config.toml
qk_norm = false
num_experts = 16
expert_mlp_ratio = 0.25
conv_stem = false
beta2 = 0.98
eps = 1e-06
final_lr_fraction = 0.1
Rows from block 2 of a small CTC image transcriber, named by matrix and row number. Rows with one number within an expert belong to one neuron, the router's apart. Each number is 500 + 25 x the weight over its row's rms, rounded and kept within 0 to 999. All counts start at 0. Numbers have three digits each. After the name is the row's rms in percent of the matrix's.
Before each expert's rows are labels from the 100 images, of 14976, where the router gives the expert most weight on average: "peak at" is the part of the image that holds the peak. Only what is clearly more common there than usual is listed. The data: analogue clock faces. In brackets: how many of the 100, against the usual share in percent.
# router: slot weights (model.blocks.2.mlp.router.weight, 16x256), inputs 0-255
# gate: expert gate (model.blocks.2.mlp.gate, 16x64x256), inputs 0-255
# up: expert up (model.blocks.2.mlp.up, 16x64x256), inputs 0-255
# down: expert down (model.blocks.2.mlp.down, 16x256x64, transposed), outputs 0-255

# expert 2
peak at: middle right (38 vs 11.7)
router.2 098:510460465460508535493454467476464553526502493502554473532498518507458471518533476498486515464480474485507512528472450499534472514499503481532492518490533484552468534509502521487496528516474481483472451522531506508473509487484470525498513490475532473493514511473528509508525500484520503532522505499498460501480510497526499533499502467496466532505545489506480489482491485544526499489534501502469496476511500524472506515520518515517475469510511503481464471416468469521479464504503509520521481514530493469512515529501498525464529466521526487543479480455536496516487540509548499523508504540528483491485467497450496480469486529521519495472520485478540462520455441483538530474509468464508485448537515524503487479484483533515508489441502515454498495490529520522481515463506465
gate.7 096:494478489532457465523494545497521499480523487472489505476501503533527526499531454503528540497505480514501469525499502461481453459501493530528488466515474516537474493487532459530481512499548486483529529500534474540503490469523505495494499471530533539499446491520512473538439472461483476496490448482534506513517490479520471475510520485495491513489504512540511517497447531511543504459500472480500468496538482454500466468508513522466491460513484515543490506508544500500514485492496491555492483508470535522503495491535446496516475494522551492480569497493524520445519498461493493501518470496544530487511460510519505552520511542506517536488490496498497499483494516526556487537498502496506512511510517537483542475488507519467487474473445515466484492502508487444483494494504507
up.7 118:505505511474509529450491476485503477497501488505472498467494514491477485501443539502508524472531499434460507551506522523476485529487476490486504503506525478498477511481469541475513492488484512546507482540502522454498528525491496444497497505469489480475540469521542480496561519507480481505536509540482515487488514489462497502523498527499489484510515529479528490501478456501530474534518536515448493516501480495509531484521485503529521528465505493494500484483462456477461462524541480478521474517504472507503526449488508552475512524478502474453460460484460471518482487532479510512523479516478479524536515501501491509520484477455474492490500484543489522520521496484460536468486504514462529473517503485508467520549515474508514521478558558523479441484518536552506477506534481
down.7 101:489463488527501524494507516500506502525530500481490490497465463496499504500472479547483497495454497521521492521550462509505514505512498501537524530533506496477497507500508444464498502468538498484496479515485466426511484496493538489485505557512495488509485470490472539425464476527498530505497503495474548511460547496490503449435524471488480488509478563498482510519498486506507531523470508484430514498473464518533479474472463524478551501508463466510526464471524519544487491492468451543516495488543520494509500515506496474501470488498474504475515531480509492504504475490547493509458498505507526458505495492459524486502489432471521489490491486531485509530474539504520508508463495502503491510502488528519511528509437548468477489470467535506481508520477538475515490508504518
gate.8 082:466523483527510477502527527513487471538465454470536483491490488512501440482521503537528467496506489495470497425502538497549526526534524485505489539525526481501490482478522508458523493515507562469490467529483477533465479485435540498509507514538509487494509504551508523515510514471502503468493467499494461495450552511499527515477489476485536485520450521477471486530476541498488500503513501471494534510483516485469546519524522528516488494526485500533489517518507522491510528490453491490474510474542496521517485499496537515523505492515492517529494525494536549467510513537470553474479474463498540505525477486529502492506490485488514499503495465489476506553485514525478468508497523506535463512514506507497539516547489491449484458498487504491475506515484479441517536460455528
up.8 080:493492485501539441489473516505472445477529448461491507495496470453471517524464501485504486502495547512502475497530498487498546451486517493535546524477483487531561518506504466481521481532519497519521464458509454524469496504537529467488524517474513514518476523510492482566484497529484482474506468480493505506533468455515520481509504487470454534516492519449465465465473496502531495517541552511460487456488478480502507512508488492482544456516515473507544498465504469500466501503479508454475489552507508507496517529527505472550497502473524533514547456544518511513496521446468512523499485517502526502492474497485479493487482531491522463462497491511501494522525518498528514507504481543475513464488472522476485493495513494477479490479505445521509480539508490489509480520529527
down.8 094:534542488491515498481502492482501505520477543518479485479534481512512476440543466542516506552514521462530459496522478486539484486446526509504446450507455500488479479540526504524499530527472513493504503544494481560439499490492502470492472525550545523457509494527537476512516550498468496508527492471482467519536519480517503499504563505491480509484513532523544491523491501472510470503496470484483484504514469513499489521495509484479474515490540477543513571505483493537510538488542515510508474478542532497494474487511496511522519499468493457507439473443542540483468496509506518514536491537481497489462499519472487482514479489496507510524489512516492499499506487547501494510488439523506495500510495486472524499506514523546471521492483497513496521502526490487535463464508488
gate.9 090:510477477518556475496475543539512499508484491512489529494514439537495483493507496479494468506505501518505491478532471504486520470502514479511509496500540524466495503472494526521499492496479489481531521498487446525505509511511504535515483491548528470504493527540413498509442455554484498486487515484512527461520514481471509488462506498444516487499498538506484471538522473522496487496540491509469484519480501527493492507520513527505494502506514483514522490514541480472501528446486439538468533486537492491486444504532556498537516528504497465464540503525507540489496503481518472513476514495499524492521460455482495501517509548512489522517504498475492489494531529511529534537522496472506479498465570517526545505486501491475517491477457488490456501498530423458521486525497487
up.9 111:470548501513505466525502485478523494487475457518459532481545499481510513484485540504541519506506551493447491523532528498491556491503508528484522556532502485480530460485482487494456525519513534534501522469495458485506521511519494478515503519526455502525488489519504512465487495481509563476465526517502513572487509478515452480530486535543499486534446500457524518493460502509496490504483506456491475482541508498527532495460475494473538490483512499502507521481563479529513500516540506537515490501518517508511534492543493497517492503456492464442499460542497489477505478484525531499514485466474530520511512506525481477460514463494478449498482502506486502500524506499481510505497506538482529496483470496508433515539479479489465524528502495548504536507504518507520452521514519
down.9 106:483506537531512526510514477510503511483489475480475471524504518474453513464454541498525505505480487484480512492484496527513515531495536481466513548479481513513482494449522495520472494510525499519511529546515482512496494494516475466530512462513478506516551457485511503509529541476503505536471516538519511512442509450505480550513471466505520481522481501517517514454497525512532494534512492526490515474547503496526553503474523526522504536506515502461498475518498450476477482509481488487484490558432466531458510461507509454505503476518488500509448517492477477539529468465451513468498500513495498504480527515510463468495476497518469462533501441527495503507495498482522494505492494509504499512467520483501509573476485510475468508483551521553490473498498497468556502465542488
gate.10 098:498527496545504461541521506472482473487510492498496499477498444513511516514476505529491503499513521491498484487508524468528531505472533542483498516480458469469464485458531489530546520510544496497517510475471491538523514518501538482552471489532503489529491457522462541473498497498478512483522497505483507495481528472487494517515461523523542513525444526478509472520451517460527505484474530492490548467507494484509510526433474485472499526532522465520538532563506521500495532497504465517531534491482503531460519495491522489508512496453487482451499498498475515485517519485514498481546511490507508540501513461490460512509523485485487501545451494502456515536514483496481458503530478463524517525492508506568475499545499512421489507519459502504504486508512502465543478501486470
up.10 084:473513495464494542511485511482469550470515449505487480553523501510508529550475500481501494488462508488531516499500489541538498517450522526446524492497538499487490544486489494490477520496531467503483495486533519474515523489530498504511528467494488481500517519492495538493516512462483490509484507542552496531514505494445447526540495506539509462524492506477554479492461469545481493517521471480482475516490538486491487479471497503476435505508534500485518475471469509478527500513456474481555487527473567481482519506491463504490492510489528483490509484455480463473512485474511500533480504488508509516553544508539478470486508479479504493508525480511457483494499501502465484495543497494533512527519526504460419535502480487492531507479547489528496472465496540522504513517465500
down.10 094:534458480508504496504535484524513521501516513501480495461540494479465531470509542529506494505474498490511461503520511482504479515535492478486496514448504473531436511454459522504502508467507548510542467470476469515464513490488485463485477509482477516474502487479493523492528553494494517484493518450482521477519475486536506514482473514506574486509500507472511537523537495474514478529581541488492511509472535520533510509514490472471531535509512532505513507483523468483513503573531492546480503472452533512515500504490517540490514510527502445493490456494508505497498562526497507473490468455502520505510496507471483530489500465502534535463486508549496479514475523486493499515434514532525467529485547467501504501496498509496492518503489521503485527518499519536549530486523483

# expert 14
peak at: middle right (43 vs 11.7); top right (29 vs 9.8)
router.14 115:502487500548508487488480504477525517438520469544484485454532464516498470552474492524500501495541484541471525469506469514530520486476505534506520531456462513450491496496482447488494514482515483501530527502519484536486539488469500484506499470531484467449441520473495506524510502489542522477476484496523530529490495480526487525513515458507465509544507496492533477503450481486475494538452535456486481471513472490487524544492515465446494510509495516509467523512481507508497497491432495561504513542462517535479529469523489537501478490491476496520533509495497463528472452459498518523515540517516489529538502500517503495493527506460473508490505489514457526509501492460518494496497505504479532516515523534516508509516528496525454478504519530507482503515447507493504469469465543
gate.7 097:495537489428522455531544483484485436500473538498466497506530503499511474446534494467530493513512473479519502489498484491482548468535497509526525485483502497473514491461515514518515479525484432481522516515516512504484494508510516555497458523493506464469547492497502486488495484501469485572526504462470505482515510502489534484485540512461498508508486534510480477561497507476564521487524508525528498519474497455528500530489494487502489481516538495478501450499492476506426495504540514519536562475487482518521514514466541482489528472500470458460488504524474519509486503531521511520545501492523509524473481478478505502521481462533525532521520525478485482481524494500526509527501484480524508476529504481532513492517554540492508534501469502464532511479497504500479516495531470
up.7 081:496441516459513513486451507534513493473459481472479506475511551509530472500508522539519477544510476443525525521476460523462555489526459526516515543480492509437518494470488532474512472479529465493531475523498499518485502499516496511493506482478466484500452521460494511494506539519512487520512545460523492529487445528530523547526490461474467497479508540503544496529461502530533538499525497502528493515456483475508479519451523493461454503493527503488482462518516485463482482535535489497498482512496491501471494470479501532491504540524513511480491506493480495488474467532478514486517550490490490498495525494507508557496501501492536569505511537504511509465479500469514474522495518474520531551524491509513513490508531509515520497514489528528514485449465484517466507484494534
down.7 098:488476532516537498483451467506469497429496528502449523468515493519515495473469534504506523528522525482473500515507487526504538514526462505492552483484522467472487504461479466498474506469535475489528490462517469516531494477519527497490516513478452478537480486515539500491513495459466473481482460505516526492468481478540493495528524455495483523501554543527492433487461470498475503457491500500446476503513492507525494508475478511510521510443473528482539490535447519492487508500490471503536537520485529536494505467492488483485501488477467462484497463481484513488469495489533535516491526513487488513498496508531488513481509486490514517511431522517502507482488485503523529508515577513546543483452524507460507501504486536514487488467519509478461474506468476507531503489500538
gate.8 145:505498527519523519518498495505466524469473473457509500485523510484507500526506504507556522525488528503515529496477512531525476521480471552447477525520466535502449524483479520458481490471505490502460485535467481482498521482480489487489530486483454533529471515504535506510524519493525489461490495484518534527471460541540502526506491494517490498501513525476541514487483492513495496511494505463527516466482522506508515522530514466493503502471497529463487529507491465481497481537517508483454488522483502532505503464480475521479468537547514525501482528483462469535482469498479532488464508517491540503535528511537507514504536472486469466495482521534439528534491542471502477480505571543520501510459500547525486529470514478508506520475535535530476499476445541519541470458470536
up.8 139:498507447467505478484532491516503488518504514519481501503490467507450511481511506486492475476525518482476470505528507465465528485513513478532500494489530444498517465502521494532547504561483491484512489458512497513503494521533509539523452526528529474507511515499475486490469463489478543509496515508475482505517541470452500485465506519488543483511497473500478494508524503453523505495486476524501486504534499494505475509485464519510495504540497475536536469472527537547508536488501507491525539458551497500498502558513512482541544458467479486476541467513530546468522506478543461504523497468519474475488482475489474521503463506505531506536518517470532467474504459523496524519513458461504491503530490456483505489541489511451510508487460458475545516524531474526472521547547490
down.8 116:495528460522510483509492503497496521512451470520513477516522507518532516477475566521518528509522516511463545473485531538505445513496464511467513498481508453511494478487442521517470522511505502513479474500503514474526513491526496451541501514473526478501483445486483552500533494516458531549495486550499460506508499489458484502515461502498494503552483511470511531496537466516512482492517509519504477529518523474536514453512471485519507480493515531506491523491524487463491471505511495491510465527505466520507458484506466503514507473451508505518483527516505469508485478481526504488485506532497518473526539529528494508456516444480553464531511463505520521484454491471490515498503490517517504444458515495514435487479466480513514494519523491562448518510492520527528455506543483
gate.9 078:529502486442514465500508554502541525517504540492491511526510507492479474468521522464503457490519495525515465480546473530449513472528512557503557454472480541481521468474547508561528493466515504476508526522525501537509499484533510533497459523528517502517506471470452463517496471478495525510531505479513510526517526504461526475507548517479504511494504491500514501492482521464481524448521503510517489489490505488480478457472514491490520506521507501502539485497534485476502515504510501502489521488501481520493490536551479540480537481494456526464581472512505525519496508461512496496490494479521511542478486426533473515496475520504540543529534477521518490499536502532523528536483490488507534495468537461502496489493506497484503489492481529515499519501464478538457482506522530
up.9 085:545456493468535514461485525530481494507484476514510515466563513539517527517535488539491499499507540493478463504531428544476512513483477539498527486500479562517472510536531515508519467512514462487509514459505493534486458447459430508465500535482508550468497506471488496500515507479515501480522558471479505561543492503499496515535465482489522492497569487515457484445466475502500506482489523484506481497480491492483478500500509524503487545492524499485518534476478498527480500547485496505516492475515497485529515530484491514458520475471493482512560484499527501481504508507504500488486533515479486521526486490522547528523490509488482497476507529503517513525532510476474494497474519517485512484527497502510465487542487512511529497495498554464504491523526502516466505434549495
down.9 094:512522483494496508471517478523490528530510499513497544475494450489499531496502502534520499476465504478466485453494540480508530527470508487503503463523487466524525473514514519466529509530514512495474498514500522483530492551476505482505472563518476506518472479488507521494523493480531521499505509522507469495462511490455522469429464509522530516511478522493478448527461487498533475522496477540475554525518502481457555509553502487532483487517516510579471519558495490502493487517517477471492492512487501506509506472503510523495476507468474507467491484578520515522513491504494530470486491472459494464508512534519501515484534487483518521536504469498512521548498485514477505524470455487489494500449501472535514476464529464463494547482497514511492476530521470481472470529472444
gate.10 093:506489522490493485565534488480470500501478538477504518513487523475491546497546477442509463487492502490510487523464492519485488487530513487516496475463506534565529536516538550519510459557483497487497538515496484518522470473520515505487474526518484526515476544484486514468495515509502462513462480441521542464523472542498455474501511508452493528473495491518488510499519510485539494466499503513508484478488487490464447505477464517505496455467538488520510493468513530503492471507546528473505474491506520486596503537442478511472488498485485532498513520496520521477502539518477508508487477491484520509507434484491514505520484508529533497481539474515479474542525537506482465492542502491530491473494483474512510467511489494500509527508518467476547505511507528530465514514528488
up.10 083:516517513519485509481559505472470486522476509478459529534491497488448483498473594474501498499521518543522484503541515519494485543518506530491515501488520485495472476469493498461470529446496504477487505516468473482523499527492510480498486523497491532495511468556512509536516477511499527540514521493476503465489484530466521479474533514491476513519495523499491525543509495489514491499501512509536512477526521461528514469496460503466518562544465503531506474515477495481469509502568460497513492477489483532492513510580485473564532506473445496445498489508455513521513482463482558510502490491533443474485504494528444471507517494523495452542517517529518473483504484501506525495516513512508490486497476477495518528498499469482491497497507491495484522487494474514565493487506489
down.10 091:490519506500512492525523501450534473497490540459440498507500495483486509524537511530517493536538512488482477498435528515471519483517494457495513491475474484517465507504496501522530523439499473428474475510521458493526492543491498490510504532484516505513516461534536444478512492502553477501480489480490502491479521523500500494506531449488496512525517538508498529484531493461494502488567520494521517502507518471545513527528480484516522521466483485451542463497520474494456478488497555475505494501481475478511513518534515504482543528507456513487481497517462524517487487532508521492477466511474501483519463522466491488513481490512547489527496515474543474526484521506482482493500496505546468506524504529538461509532462488465511511469478478470557487492491507464532464487562478

# expert 11
peak at: top right (50 vs 9.8)
router.11 123:451487523514483533504491547469491500492472467483492514543482512464527494477465485556521553534476490467518528474492527557511463515484486514472488517533473529502466512491481535473471513508514520529477494542450487500499534477468497444467521518495497523501488521540534498467536527532493475484475508511519525449487467535543483526512482480510489503531507477470520523524471512531532518530501515515516542498497518491503518506506475471529506487475509549481448540486470498464511507516542486469515477498467484523519488494491502498486483507508531521483499470463481444526534449518487515459477520524470533494518528516509488522466516486501522460493468502543508523506453540479472485481499546524511537525467469523480486490502497501544496532485521517532485480474470521524542479522492497
gate.4 087:502542467465481486488541491508497492526532502521494507496496447523486511491511509509456475469543511504502466490533501451499509531494534477572445461474528485502525457550510495529505508523502522513516507512516454515506474514524525502509460492507525486523507472499481517511494494532493467517512516509466492499510552504475521459503507533503518466477502484501482516499511508489471475492466466511491498526478503527490496511499528554502468513536474509471498491541519497502518505457455508546462482535511500493499515513521526481478507459451471510503537457548500576478535532497494486521527494447509494490485474496512518457519457500498498524505555495455511481489565510537516532494496468527520451512489499480500522512500465488483537492521478461480536507511535446474482528499524469
up.4 080:507442522541500479501503499437535502491497503506503515508490478514428500464469495530512476507514549488507538491471488507494542500505496511477504521490500494507479534443470496507515453486481490511469518510510489495457502502508508465525484474521509468467515541556523495502522520478512458523500489525523491502440526458532532525487493497501512509481511521455493481496503556521544513484475536487485524501514496475522495458533507527491518510484540496474502480461516527515510497556522479512511496537479474522460468434492536457537552497531532456472483512508496464478461477526537476479508525532457509489505519494503515535524534476496513462508413510514529502497496492458499529492488496507521517528498520534483496541528519523488501507476498511490476528489495507522495456513469471
down.4 088:470516495469468479505516525481538534495491461494520496490508484505412502511541474495502514476464491457514531529511530520525520488465501516533496560522493526530453551504506514478493525501460528446474504488495514554476521534487508494564534507472514473480499540515488486484515499493514511502518488566503519482534513509521509508517524467487493484490482463459487538511490573506544480540461481460487506484478496477483531505517477469512477455468533495483497464485510527485497497518494486519495475550494508474490473496535458476472548491503532524570492488515499492505485475549446483475510523521475534511486502480521501497494497520511478458520496479491493513508497500485463489529516491533514494505490516489473492509546502483488507436524498521485526520477494520513468462477481484
gate.5 105:497484509449504512481527532517503469566488546460527490507520511498470499441513469501498494513493511487469509505507525495459510497500496463487490500492564455508490493485522505508518500507467491490503491498493501488497500525503507486531530550508506458527468482536525515460511500493468483480468530501499519475519522511471467463486481539544527498539547491513490475477559506518561531523534523554472499538479498501565526470524478495524512505504537511483510496488491505526489454501523528502543473503498499464491501502496536490501507488484497522499485475505500502487495518531570501520553502498512502477476504484468532497455476496527511473487537522513561508518457493497493525455449489494548495480489476487496457486514489527531520521495495539490475514527524489562502450523544463
up.5 109:486497495450516498472500470498507492538466535491542506512523547499495494463505518527479516522504536484484491512503493522500503492493479454511477523510547479478534498486487476504495529536487479520480463469479520461507509520483473485542515533486463454509499487481511517467517492513465503486487548494497512476492507482440494467485490525503540482519573514495510469475546512514538539551501516542486484519485493509561505482526466485514497490512538505492512474466490486542481479511490503491555513525499473432457515475496535479503504488461494516545485472491465477497488499520553476523515481506483498483465532505446540525464455503540519478475503511513543481507489508479457524506477475500525505504516461465481463494493492489513556511498508529497513498514521506527492446494519427
down.5 110:530495505493460552485493483476494468505531537463461489496502490518460469504514522506494499510496521492546486416477493491477507486527530489527503462491521482497445469505505502494549510499519480474481496514510463532484490522529464506505481494503503461520509474466499544486480505527482497521518521504465488461530549487515500499531481509502523556471477522480469518530493511469553503517507515523443491499516466476492486536478446508500509524526531487502512480478508511537450502493518497484507491483505517512536506514504548517460524462510458474458505524475524527475502475486542512453483457499537521527545470471472519521545473485468495465488509528491510473491463476489494510525514505474522524513506538537481499525467481497504499596491471521478507493510519539543514502497520493
gate.6 134:464511505511482514531480523488473524495475514452488527522498532453545508467482465502531539522450501505505533475456525521501456537497463522473492517523479518522515539508482543467498509528520505522454485543489486470495542511469539476482555503473459501511487528529520494473516531515502474477485528476524518478511461531505483499493504488496449463533482486498531513516488524498527500525506494515532544516498509502520539513512529464510475452480462530485485479507502490466515508513552536446492477507485478503513465481457498472467500529503519524495487486494463486512506467511475534482452483516512507479505513538518517512473525466516510476497470543516509524531464522485460466468525528518536525514515477517464494550488494487559497522461537489537518490475467516528524498525502534
up.6 146:521519476504527482481523462534518494512511499539506481464512465529486497538506505484456478492509499475475495501515476470491545498474532461529506484479520484472488467522529462534513491473489470481533513467537517523519476488546460492517472491494519500493496460487481517524472465480490502497511488522473500548500550463484523479520499538482509541479496541524481480494531503478497502464472522514469442496494473498503473496505468514500520512535545503526532515527500492541471485508458459528518541484529533475485535499535491508522537467461478475506522492528541491473508516485538429539523508491501471532476505464493506485510471512474470519511505472462507492478543482521527528526492473475464461477445538476522505486535511522484492473528475506480489500542520461467464483480547465
down.6 110:478488494548562502538473460522481522495493475482487495511515491508548500486480526566481519523556540513478472486474514519535504544481516495516515551476533519458481542489479529523481515521478489514458449525505533484491510514504459496542527516468467518480457520545490531489566491494472496485496493534495526499484473518502466481495482505555467471478504510454494481458535480554475502503510558522509490507513500478510490485541494476528487493484483512499460489507486498495510477503475500505507469516466501502497488495464486523507522542502533536473469523462518481469536466566514494495500515510478498475457523537521465453476503460502521496489466520526493528535535520506479507445494503505497481497500480489493469502440492479479516503499512509526473487473523516502494490539524486
gate.7 085:519506474515485486506512514526527495484527523525545461498507491512472556531473509481486506471484509519452482493513482474497482475446557456528489517468519494479498467527540492502482512528487523485519476483529523523511488551533519471510501477480502473472496539459467510500489487506492492494457500552498484559475504469456513488477494494527524541481499464508511527457514482508510498454489478529480494503533478515433450476535483507496500494519467458507510471490501570499507504499489529513507518519529541460523513477501523499537510488454489494487503463542504505472507517502546467497503465476480479495541512457465510481466508507475503513502512479470551457474548543516491526469465463455494454484537528466493481493495502481492512484494486486461502520493500507523475498513462467
up.7 078:490439490503535500538499476507464522506514538486513481491507488494504478472505504548520500470511481508503509525481540460526541501486501472525498522534524484547513516537461523468454496520483549553472473518481494475502481519526472480492459498493482518541517518524519498510507537515490512521507528489492484484467517508497524504515486481525462489518540498533500515482559465541462472486499507524514490493520518528481501469530491501518537524467460549491498457529480477519502498465525474484453460534491456457508533479458471472519512480532483489521471466467516531489490531482532500452465463495537490517512511491511494457459440505501510474470503481483543539508482471517521503497483555507456450512536509488491478473483456476525500506498517500477492501496513489490516485545541485
down.7 088:502516479547471504491504495551476514478508517537540492522498477530509504485488484537513527489502452497471502534506460446474466543478538503498494502438490520527486513505501466461527525528508485462502497478479530512524554490543527505492508496481487546498473475511492490471485466484508521509512529513508506515504494477410500460468456510504531478485488491484480497504512465504508463500482495533502531466501519511505472488519504516465527480535499492489455515523494492548481468470492473512487508518498502502467459518572496466484506491446488521535517511518499492465503463480446470441489473513551519514535503467495481466473520490498499525513499445525517538476516445486508498547498514501532507487511545502516438484500502498484509501482503514484514542512532531481502462516493478

# expert 5
peak at: top centre (30 vs 11.7)
router.5 079:490484470469512455444509487533469453512483505463481477498513521487492479478487508492530509552528523507519516499473472490446562461454483528482517525502525498452461509484528509507479467509524491479524490516493507534450502507491514476526504514502481500475467525496520528466498478489499490524489487493491503482520525509493511496537536489491481510493518533504508464446490519474546508512477491522493480500501500479508479507439480513492486469530528477483549500435507458561507496537498484494521478478473532463511516516496491500452520536516495488506464466455471500514530531506550482526523530474521517489461486527531511536486444503493532510459555477483504481494536535512469526522536504471542477509505471503536490501530493485502465552499469472508451493516501512511464502521522483
gate.7 110:471478476536512495516487485475525491472519512478476463459522479536477496512446527500544544537496538473440492509489505501511465484484508533475536524480500499520445502461502517521485526489561523478525479498480481464475520507507488508551474501461501491483521481538507523496505527493508521512470509537488504533514523476492459523518490500501534520528481540473543540485450477504470517547484514484475492485515488505516516547466521443508483500486484514472500492457435475540543512510497521539504482510465510578514518461522468537496491500523520471480527523501514489469500483468522528503478498507478500503493517449484457508484519446468504450453500493517518516499495478513464548519485516474486509465510499492508489535533513478465495475527517532495489502499493516497542502495499519
up.7 104:498495457521491497486483493517495499479495436471522462487514511498502497498476520521460481479510549523485493525497470509538489448487544485518497482507492454505480530511476488509483523507499489508486482545525474515516532473512480499492479460482510476489511464544505528514557490499524441493510509513500506515490486513503496525525488434536504498523536503479511493520472490509511514543493539483471493439516516507468516493500492474491516505500482513497460503461482447480511536474486544528508509514490495537504561475522489492511506515525510526510477489521492478510487483500501500451503545513484533528481520514445476495462550470519479472505510472504515490534531525459455485507517533484460554461516535546482506508509458465513458472533525468523443464526477530513546499524543528
down.7 103:478536515470512506516519516533483501476465503542551436468502483527512510529489512488544481516506555467486480467505507484507507478473486528531486498500505483512507538498530539501468479498481538481558489468547468494521479491514521498536503504493493485472483521486519487476505481521458493532521474465462486496497476513497491499462476504558475507527506475530495490470523487495486488488481439527516456522502470529506533502500516494473544506477478498515486468501487520508476554532523484543511479507516520488544498478506505523532521514482527494506467525456522526526478503486530505551522493537510476505465485471488504508459492526484455474515521473453516439457490452511562500528513454474485483511507480499521495475455465496495498524532531490442491527469518447501492485498512524
gate.8 099:500512449507516474466495490493502497537479496534533498518526492493488529490480455512484485505476505502481532532515505511438479500533511477507494518479463495499522497512513497541521492518485502513506509496464482512539516507526475496496481525476511502498493470476515507484499489451497527483454524491547478488519486554488534479475502514514511492523485500495489497478491537484483484502518525497541487520499494498519503483512464490460488499502528503459487491516492480519490518502508559540536531480513506520571517526487517499511522541438453541420480503496504505541508537463517476494501515527512412504462513477496435475545460512523523454501500479511533466530537501498535485493468505471509476530477515534498513554491531493506482548503528469522476511499556487496516519505564470
up.8 107:473510515558486495489507516490502513482509473474491527461464512504495504496527515494504495510518446498532513466488470500543509533514487521497504512522505526499472497487498501515476541489527539470513542482509512472454459466501514511506566490459508514507544485479469470498470468498469494548555495521460525512487566489508482478506473504501491496477517517491503527508507462494484518486489476470518430500532517459500525533520520438472475496506492471502523490509506503486489518512539490534473498512469485461519470487554496546504460519551511480559505542529521500469488522496480514545500535500487534511542524522508525484499511511459481507525493524497459535467475509477482542512539488547532524480509509501524519507497472487486531516507482458525524506521460543507476501469450470
down.8 095:477492513498543464520464499501536480479474500523480517520486482483490494486536497476491534503531493536498507504475508454497501488492490509484509520474480481482498534504509479560544536513532480511484515511458519510468504516429478499513531506504471488504510491540529485517489474481521497489521539500504518485523516444514466503482535483518488481504486526506482513499520509509484476538521473535501502512479545525469474468501469514519532519494517514538504472465506525547482495489570492500538492499466475517487428487460474511498475492508490517467568521504483500489500533500480508498451499474526456505469528480482449457467505481479542481507522520516442533559519531445508480545476507516504463497529516498539506513500486512444511459475501497549490529522498502483518459530476503
gate.9 085:516480504529468526518518492483490514454519524491528513492530470545522480497499507465524480479526504490456475473520515492495471495485488503521491504486468495541504512458499473479494490511497491496525506507447448515472476481496495533505473505493547488458476465521543514462492483441504513510473503471473466490522460495517461576501494460489468482475499554513523511498470507493489487499481503501437481481537480519522511520437499489479513559483466543512513519475508469504502486472491522518530469524486532549481530519557501516476513492518484473502499530508484498500487508507483521430483507517514554519501509480480497519528524510500482473496483512530525509482492493511504495462498498487460505473540551531480517508515395491526490470485518464500490457529485497520490481479522524
up.9 095:512493477504459494505467509512501533503446490497499501495519475515506550481482495534481534472523520538501548498518507522544463468513540492512508485485477513464499492517538506487482463520548476488487489500501470499463497531479487483458481512498492496482540474513503478493530497467497458460503462532469458506473505496575500481519554462469503480496522514481469496517532478541500527530480494504500476500483510505485490515478505484536479563529477542480500542482505499470526466490461470479464507526505512501463472455477493507504478484524496512540494522470459491546490463510518519464512554477464514526528510535483474523531546503434506496520512509517497482506450522515529504502517454518469523476515476476504510490492522493515513470522544516522472518537512509462496525544449490
down.9 094:498491480518470476519457521512535527540506509486481484526473533472465524493463540540499527473499500484524483519494548527512535466484462485474494489494547533519518493468500482497466529498551524504479486521490520518524519481487517494503530519526490486531476499489485462528524509514490519526540517508534511490530494490440566495525500485542511467498495467560489504504480472478517478471500517506463457528500479506506508492508503486497510525494470497510459555508494506489507496523470535438470486481479512489518516524445508550500452550472538515508531484484500512481483424496506480515472532474452532476507517518518509511518493500516544469470488522502537478483513502504537509491466471517513476468525490553498520493474497493551533481484510480503474491511506441518530542519507467
gate.10 103:454499510527500493502476532465538497505513501510529499468483473517515491486505490465516492490481500514506525498484462487512516501543494521495511485472467537457522469478502466498497481515533476458490522469536497528534507485548489538500512472473506480515495555477508483494473490496491538504505516480533478527506488511520478483475564422457485512478490504481520455469507531482500510502510472500525459480511511461532505535483546483484433541525530502497509535505524533503533496512484493512532530463489497513524521532535491546471455496490482526501498490502523502473453505499532496528521528499522505528569485439517470501491504509514472506512511517477448475488524457454505499511502458472502461515492497508523513494519548580520477508496522540508473491467478474471467523477504504
up.10 095:531529509489498533509496498477514525509504456516491496456455452509449511531488502522513544528479499490474460503460530489481475544470497508489512497486478509500431462562461502512498498537469523474448470532495487461502493495496505484537507500511507508524505485495490528528506473463471474516531519552522510509495499494503471489501440482525522472501499471472524504467471531535464485492495482506502542513524556542530523524558506519506465485519459548484483453469508488514509470498493546494427527493494535507498495456506524514509538515508507524529477493557521512464489513493492517480478487520527531488511481474495504492457491507475462485528495522524515484500501475481513500489475532511502466474511501512458473546497524483450492498494486482479489541482460466493502534465496514
down.10 094:504482513538549523504495524508483504475519486530477479524498514511490487550492479497556537517486495485518452492500504482503460495511506466508502527470494478484492505451538493505508511503463523483479504502462523497463490517489507530517486473552522512496524477533496495483461484526515486503504485519527549459481473507529511486473473500530458515481503552490513497538484525456483479522546514498477516422510507512506521475487524505505522538524513460483510535492528456509510434503518470520517563488505469541512502492530523536508496526538502519499474549463507525488453469478542515443486524487496512486472535536483496492474474549514512465534537495523509494522491524487485478474511496499541502453465519487527544528536515491503471502471487510539474538522518523450481484521516503